{"dataset": "telephone keypad tones over noise or synthetic speech", "inner_norm": false, "label_smoothing": 0.1, "residual_init": "zero_last", "batch_size": 48, "epochs": 7.1, "lr_schedule": "poly"}
Rows from block 3, named by matrix and row number. Each number is 128 + 32 x the weight over its row's rms, rounded and kept within 0 to 255. All counts start at 0. Numbers have three digits each.
# pw1: conv module expand (GLU, value and gate stacked) (model.blocks.3.conv.pw1.weight, 256x128), inputs 0-127
pw1.121:189158098149113160185101166112140125168060158137155089113180118121105112155091154140104176175129044110167162145123135114141120164100095150183098120122149166108181128084092149138173167148091097113156134117117119176157122125124136087101143172143077113097111136166049153084151135089160156199141113086148151140116097110110201074170115164161105128112138147164170155095090139167136098178138
pw1.122:132147102125140172200097145156096055165153158152124095120135107125107082119140108168150140206115093120165131113089101100137139084094072147095160174103123201136204127105135135128144156132097082175113180131150105170162105104136186103090120133077050103095111127107165148107108126114118158173077148135132093185153136116104191065156136116154106129136095113155116159144125078180162163155146
pw1.123:106111155143118126143135151128091188140107093107108148166106103127169158087156113054103153086141166062155143094092189115082114169142178105124104092161180119148149157150185108083092112086113096123124187178121163130123155111148079151103127111144147138136109137168170170114108062130139165085162090153088167072092135112205093167131153079178130166121084122128170120123099113109104096126063
pw1.124:118143151167109151117115144141089167127070061036117124178108081152140122104125096116101136114116121104129170095062156126096155197142172048157114085116134134109088114117183128079104187143139150106151141142128170105126130143129079111104146160094144129162101081151054203127153091149139163184152123125159107132149089134192123134167107099121140180080175134133159066104132135150177115129119
pw1.125:143123123135195129156128101132117146164161079141158117122151113114098143099111135127185120132126205190123126166116141181156096128173153089099149058119136115107100146149113140135166095084106159105073125124163142059174122098130138159163105115110127041105099134067086055133086139074191093085163137118131110110108181140087106171136150115087168100119165196128107145084182132132175101119121
pw1.126:193125107104070091082116130126158132128152207130108146148118090119075136178155162108159094129190150126183132111145122124135127153135155145132134224118169099197126117106074106081108110128190140077130158145127072117103164122201139139105119081123092142116206162117129206096086118141146151127134124083119127123105099076145123109172080120073137107181102095136152136111142131136180104149150
pw1.127:057150093141123147197103150083115141116114088085161136162098123129044108134152097168112189118138150169101108096102114139089085124154132101075091096144135149165165072149119108091173135106114162186159165150143075123154099096120209162098175115105096096119086089140103107188118134118188136186120086116128113183143180117177114097101147074158092108112139162139124134144156163156123147124093
pw1.128:109149152140198146188076108176109145133122019096140104126131144135141160120131133133132135172115148117094122122119128132133169102173110109156141092136089125046113115177118139134185123125088145172093223156132186124171123077075155148139111169132145111075036114124088129119119112100147138126119109165133094151179139172097117147152168102141160196110161142183135154169122158113121090162134
pw1.129:131158102171182108126105102153148084140139145122141118139125160205201065187105165100106092092132158122105103155100137198120197133085075150137149136095167096125083161130105137123097139088137101071154151111084108126053116120165139128157117172093167140145077112142116124106136047111162094123123129190154142099116085183102127152118081146117176157132161143131097124137168109092181172082122
pw1.130:149136081133105109061084133147124091071093160105117106152119120120225113123122188060112106117165152041197113105154146123148130144118127110147080140091167122103125133119130092086045119110121117071126097167141141106093163174136124103108116171126106138161160141146162106103145066195107173106159104163143150126139090177104149115183136153137096166089128076123140085079150108144160118157162
pw1.131:183107125098154142101092118111095127116121106113118100171165104159156109181100215106092145132160099123192146159153169118165130097097090147108052176099102120167119125148122107115083128104145140066176126178143131113086123113200101103114152138148133154138124175110079158097098084105129175109158099078101183148076124125129187119183077173142118152125091154094129089099186170148179118167121
pw1.132:153144100161117143110091178172088053075044168129124120137193109127115075128113141089125153154176116084190147085103151127125082105095080137125115143132185179155147127075101118139105124141108097146126077065149090134071152178123126076144181140111114115130175137136086144047137074101157140170145076142170110121108104137100179118162130158138134132126150166093134125086117090170163123107113
pw1.133:138132146069115166105080134140113058100107126158085123181145145164181094213129116151143143131128085060123114127152150157167136094093125110127084193060139092162174130107081134126091120145169133110232130125107087116105148124148091150116135078114128118124166104143131170032103088107145144129181109091125095130143151140166172099130116154190135146104115148083128087092126088149107142089119
pw1.134:184160162091103136168120116135092115086097134141112093160131124123178163205107171124118121097211120068191079103165149123112116094088132175162108167066195132171177141090083114121109105112146148075141130123133107096062141140141149167193127110117157137143155159142109112057119101080158152141166106137093125160093085103114197101130120171121108123122121138148145111120167184169154145149097
pw1.135:124181127180114168169057117162116156183123118164133114125163145123085088144137131166146146134105127103089115097159081204151095092145122175137101173101107143085160075114091146137196111127171098155148125150103068144142127156094126121127081134133079105126144154104118078123125092101126107129078084150148103167183169211077127134115130088129131161139107130118080120147084147156095215161192
pw1.136:186137120129072148110111093153153063086130163141092100160146137154155110165128178144139112120151103094202131060126119176117133111108102182145139211081189084169196169100128115080136084135166129135173113186067118120080121124163164134135101090142145103174184128107106153085122124095088146106170092157125117138119076141131166106157085130105142098113161094094107096123139156165143184148152
pw1.137:138116120067168148128117120132121121110152135159154103158131134144170176193126170117133137083158099100157126114205195100170096104074136170123084165093161106146147163115043103104122068124113173061144140125132121130149129124134116177178144087145155128115184179118127141110119115128128130081175114053064119184101175130115176105168072115172099122112099138128140146093181166099097127108086
pw1.138:118115127113096137113102120096149174062138125087162147119176144095113113121139176175089123163145070120103134143107113093162146125177097096140130113111072164100116056169160180164173170112096139112172116091118065177154075122144190118081200091139165131107134090168153129178140128093115136147078139133133109072124141152149130114119115084152094150127128123149093162153140144187040135205147
pw1.139:134156175146108138167075147123079130104103116095086081160089091164172068149097165160120153132149115043115149159106169149115149116149112135158084129120172150132106102133118154099032120104090098103174128149128147156107104162195151155127189159118119175111119100116119174117152045177125144134174126115104172144121099101190126119191136097207100142122178117126095112103128147164102117122093
pw1.140:178142130164067131150074148189073102127079211141122095166151133139183094134101151115143107171104102079172147120109092146125132121082135175114093185117092153144106106115101157097098130169118078128147104158111130125084170145126090126178089164122133139193108170089142117067091083104103130089142149116108152139102067152097150174121163127176130174115082099168106109079085140175094128173148
pw1.141:110157133139148145107113081152084099116127174149115082180148121158216116131126191079144110163109114043161106128172142160159111116169106138104082101067149104091147165113126136132129082092093122068125143121159151116046130133150177154148101126186135151087123161116115080062149057157153126120178094156092147128087109176102154139139077124131084168153078115141114106120151166136105100155164
pw1.142:148197126145118149100087128184126109099089115155139094178188101179168103127088161150119093138055121111165157147125078185192136060135083118167117163063112104108104128112110129128120147115139122068113144104122134138077134148114150099138122120133188158133088108111077124031119111141099099127124137148136174092178118151085145126125130185078135177156153155104063137148154155141186169136160
pw1.143:185167130159154172168085109133081088143063112152081139172131117177185085155062117135167133119082107071114155144109105136120153134075101176215117131102121148105116131081097092108153092138104097108124160215136125098085086086133089154175087146130137154139119121145054135072107105140159157161158115110159161139122100154139179115157107171160126143142184134118158096106127150149116080126159
pw1.144:177133151103082151112133165117101148052115151094129101116139096169118122162126082141115171153231133113159096076089204077100142118111088145145149133113183130144130108083092150110093140153152150128127101131085084152128126118177173131152190134087112157104197152166130138115127124149144192145171132106110132127063100098200149081131084158139137131144140143150185159105157146105105058111086
pw1.145:145092064084122119132141096112123118123070098099111103170188123124114173135146218155114164130114127138170130129078121146140163105073149113169075140121126068166109147121146111075130145134117139115131152206095087100131148143147133123208093068106151172127079105168099166098137132114119164108127140097127116142169124144157217159153150159171122086111160066216151128123118166114118130099084
pw1.146:144165161153084156137124128170155183155134152153112101126155132087068133146092060186143095146073097196143114109174116169206085131160139190137123153130100184086095094120138163164144174147094110158073143133165074157131094138095164104157096130111107102142154133089101115135134145091097067143076117156153101094176147162114120120082117121153113127190113128138068146121109152194098148135174
pw1.147:079154156141106177121052120099129093087168171153123076179116156126124071165147088132127124124102118121120105143131151146170169073175064144136085157108133121073119115106138132180120112112155135123186128114095106155057081105127143160126103089156103118114150194125115086110149089069138137126082092114209136097134171178131084101119098125156105177143106182062075131149120117145103174089127
pw1.148:140112080151110168062101153127096055120130117150146063122137135196128060154111175107092140119163121090116130136121162147156111068062087154133120139057190089185119170138121068152140117078157096093191120111089082131087126127161125123155169151103085110111136156110074122093128061161159148124149095147145187135099094121122119118162136135117113138096128195096122128111177083129168150119130
pw1.149:135151101160126144118097135143147055080111137157160099119159151146091052157134085159114117143107121156124169128129142193151117085133078162106167164116151173131160116077136138157130111162192088125112092073108064123097110138142182158108138132077103119135150140078090068073134106112095101121103104149219126131187139176084082084107122153117107178163138167105116125167123089153135193095140
pw1.150:084178166094141122098085111162117094134154140177148100197140132125160143199128151128189143086156137115138102107238153165185109052129123122115108184055139087126149151136089134148141113104127180087175130124140137101099137114120107181184140091140092123163150182098138102051147127089151083094161105131110068121132143151084154097141122113138156124120087147120111132121169122128152162075138
pw1.151:129142128120124147111118110137083096137106151122136087160165107129157118181104211078133165099109096084175151122150137157208152087141150173128118165085161087151119130088112124119092108146142162061127116131140092102072169165168148079164136177157121155118150166117095089010113053105124113147153127122130204149112150134108171154164088179150099170153132133118118093078145112137125131095115
pw1.152:104098099077154130116138105062120158120133130144182101156144092142107118152139221136119149111160129114131088148175170107167124088111137222092120123047137082098157143155119138141106137106108159068140126152183127113110152146192119115121167129161124206095106161126123090104107091110140122130145134082099170136065165118130159113126063188139072145159142108138126087065182103154102110156090
pw1.153:140121110155084194093113127105110084096130156106143122188166139170150094137113085090133127124136140080142124111099144166177132181120128178103152113103213145118159113121105107111056123133132129125173101133078090131100152150138150171127153158089060159158234150096061126052104065146146111101154091151124136152088094144156086116113144139169113175105114148075136154130133096156145145162176
pw1.154:154154106120132146117089143185144051082088137106146136132219101162147087174089156129105122133135132126164211101127095122098143105068079107113194152095112085184166122072115112104148089145179105106181117104117060175154084114132135121129163094081120126146107098128093168093131100126124156146098096137171146119122081170150189074138087157164142139081144156107115085146131111110127138103174
pw1.155:105129116113132116148072112135138109127147176102086088173162141151170131163105171152114102151130084067201160153098128138159170111073119172101113154089164126094151131099102109128082119136132067126202163199073196129112140142189161104077168126134120189152114094122155133085116063157156154153149144121129153115109063094129148086175105118107074148116136119131117115134114079168163166176161
pw1.156:129137130153107098157075143151117099101077134067110090130157124119140076157124153128135189076142114073190123093115091116139142110132101109129072111083185094187110146066173129167080148126145130123192163087099132102084153093161089128099168131191126067158106132153080103064076143138219185161177114099156117158130091131123156141154093162146094125101111144122104120116142088126128127117099
pw1.157:135191116159063121097096115116095119115065141097145070136203132170125112138109155100095128125117078082162126163116110180148179102124114194174097148037168100092076108131135116145105149100148102112179140111082125152094116166174165104147173159111128182118154146150102128099115045153166099144122141146128195084102118149142190126135108111148134159149161101135066087120104118168140135102125
pw1.158:114104169136132132091122103133121128106107071069042176170129097136169182144099164145139130176106095107143144117078103083091135195084146048147130098125152121135057156118183149062103173184162103164144128153107184139151138160167097122128148111123128173138100051145080189137128115154122141100165139095147127149125058159161135126116097136152154098104176073102098112122129113096122114125128
pw1.159:185106148126103135138076148134131140084091171106072163137110143157157143137095147074095169142173092098163145083057153098085135182081123116138110127105175106200087091061166119053122128135177123111153119170094116112128104123128077148103116118109158127160149076161084188115091095124157195132165126096136112096093041135173145149157124100113106107120151124132201098103143137116123120128114
pw1.160:158140100124092172091090091193126061108116115092129112149183123174146120144118202114136144151128137119151206065134064147153149052098115116147184136121152122178122132112151079114141123159196089129159136160088128134118120131127140125210139146125129160174081107145101118050111059128140164103116129136162119137138084175118175089134146180156158151104137147133108089108175129149140192133106
pw1.161:163083103135143154198151099075096172180165125123096161072086101106083150098134119160080146109079123120126127158128150072118176138102132065133103122162061141135135138198127151091118150135114121119095139129161116195178118142109142140077106136161141157127127125161179169205115168144136127114103135134063144125075119103154091160097142114156106092143124065138121200109053177089092132138135
pw1.162:186126134131069152112099128119115148104098095130135099121143069167136126145117181063096126103175132107167204121107145137135120146060109145169127110082183115138131179095136091121101111114128079113124180187121163078157093142210146151145178143118126145111104113147074188081130123150136122178181158108148189130144082124189149091143081138188172098149144100119109089092091089143107147107107
pw1.163:115130116072078132101134077140142111096094122132165117206152164106099083182123196135162137163146116065144102176158106157167134111091163119094095146052130086103158133072137154125067077147142074116165111177144163142098097125146156138122191124136126151085067142138108109052139128148108134102091166161139150121149148100106101092150116157146116117152128113133082124090135114194177153194090
pw1.164:039127143161095163108083084089100089068175164155172149155172168111181113174128125117101066110093069095136098180135114145180144117138107188150128103091167136118139148142127145195109128126141088082172075131109181108105092157129165106077145142124141174097113125169144054113129129149159116162136139154109121128155125159129150087124071117155117132139134113133108146170150126188084140190070
pw1.165:157160125139142146136089085151086087163093181128090078135138099149218012136107146120124152139132130104121119099144179121169106112126119098090118192115191134134192164144121135067124146125170149163171170123072112145141107133157116115149129150077081167126169195114184125053121070151130153108126126164130157108157110123122162116153136118130129094094103130121160166084136094102151151066119
pw1.166:130150156082146163133096135158119111070145114155142091120156134179170130240127170071119114115100101124142149140117151133141140129041111166198133193048149097162113143123101112134109093127178133090163135160072114082101117126142068134160123126091182165146128133131136116066142067138129144126116142115138121092158082135144183118118115160179133173161155154079138051112116161128139110096107
pw1.167:127128092124091117125118132198155089133102162119064085117188130113143165217101166131136157167108045138152104102170122112092152096067084132128104225108149101119127113087117146138133113185177150153177130111082078136118148082138105123145123097181124151153135158157149142046118124123097138170138063144154131087131080151090194107100153136138175135109127114134135103171105139138137116087137
pw1.168:174109104123064081117149132150197069114140197154114125145150113181152067181083135107096091139171121149187111120099145127145137186094115163146145222148142095145121160080131083135124122096189103140117115123113086086075088122139092143129119121116132115135202120120108114119107152120148098119189138116148087104111062145187140136167084133092117123158182122110127067130140081135145175097163
pw1.169:160169139162150158146087101148112131070122108136139086136134160155173093136133158128065176131120138118113094168100130113071128153146127131151105131127076112138069139138119098148078141065156105116141192142114214165088159139086149088155127209134144153100100109102156116122127036117133133116128104133167138127141073103154103141179132099164120225120081119158159094113153184188114147169162
pw1.170:108171116127120120149052081110139061097115156128160092137196188165189097185117169058099103105167083131129110147154095156133162101092113174133104142054202101131166135118123154146134105093153134066156100135107130132076105100138139124169180133112165113130112142154130063071111104110143156135169127158151116101141080134112168115185114136167081160141114141131078054108151114132149126098128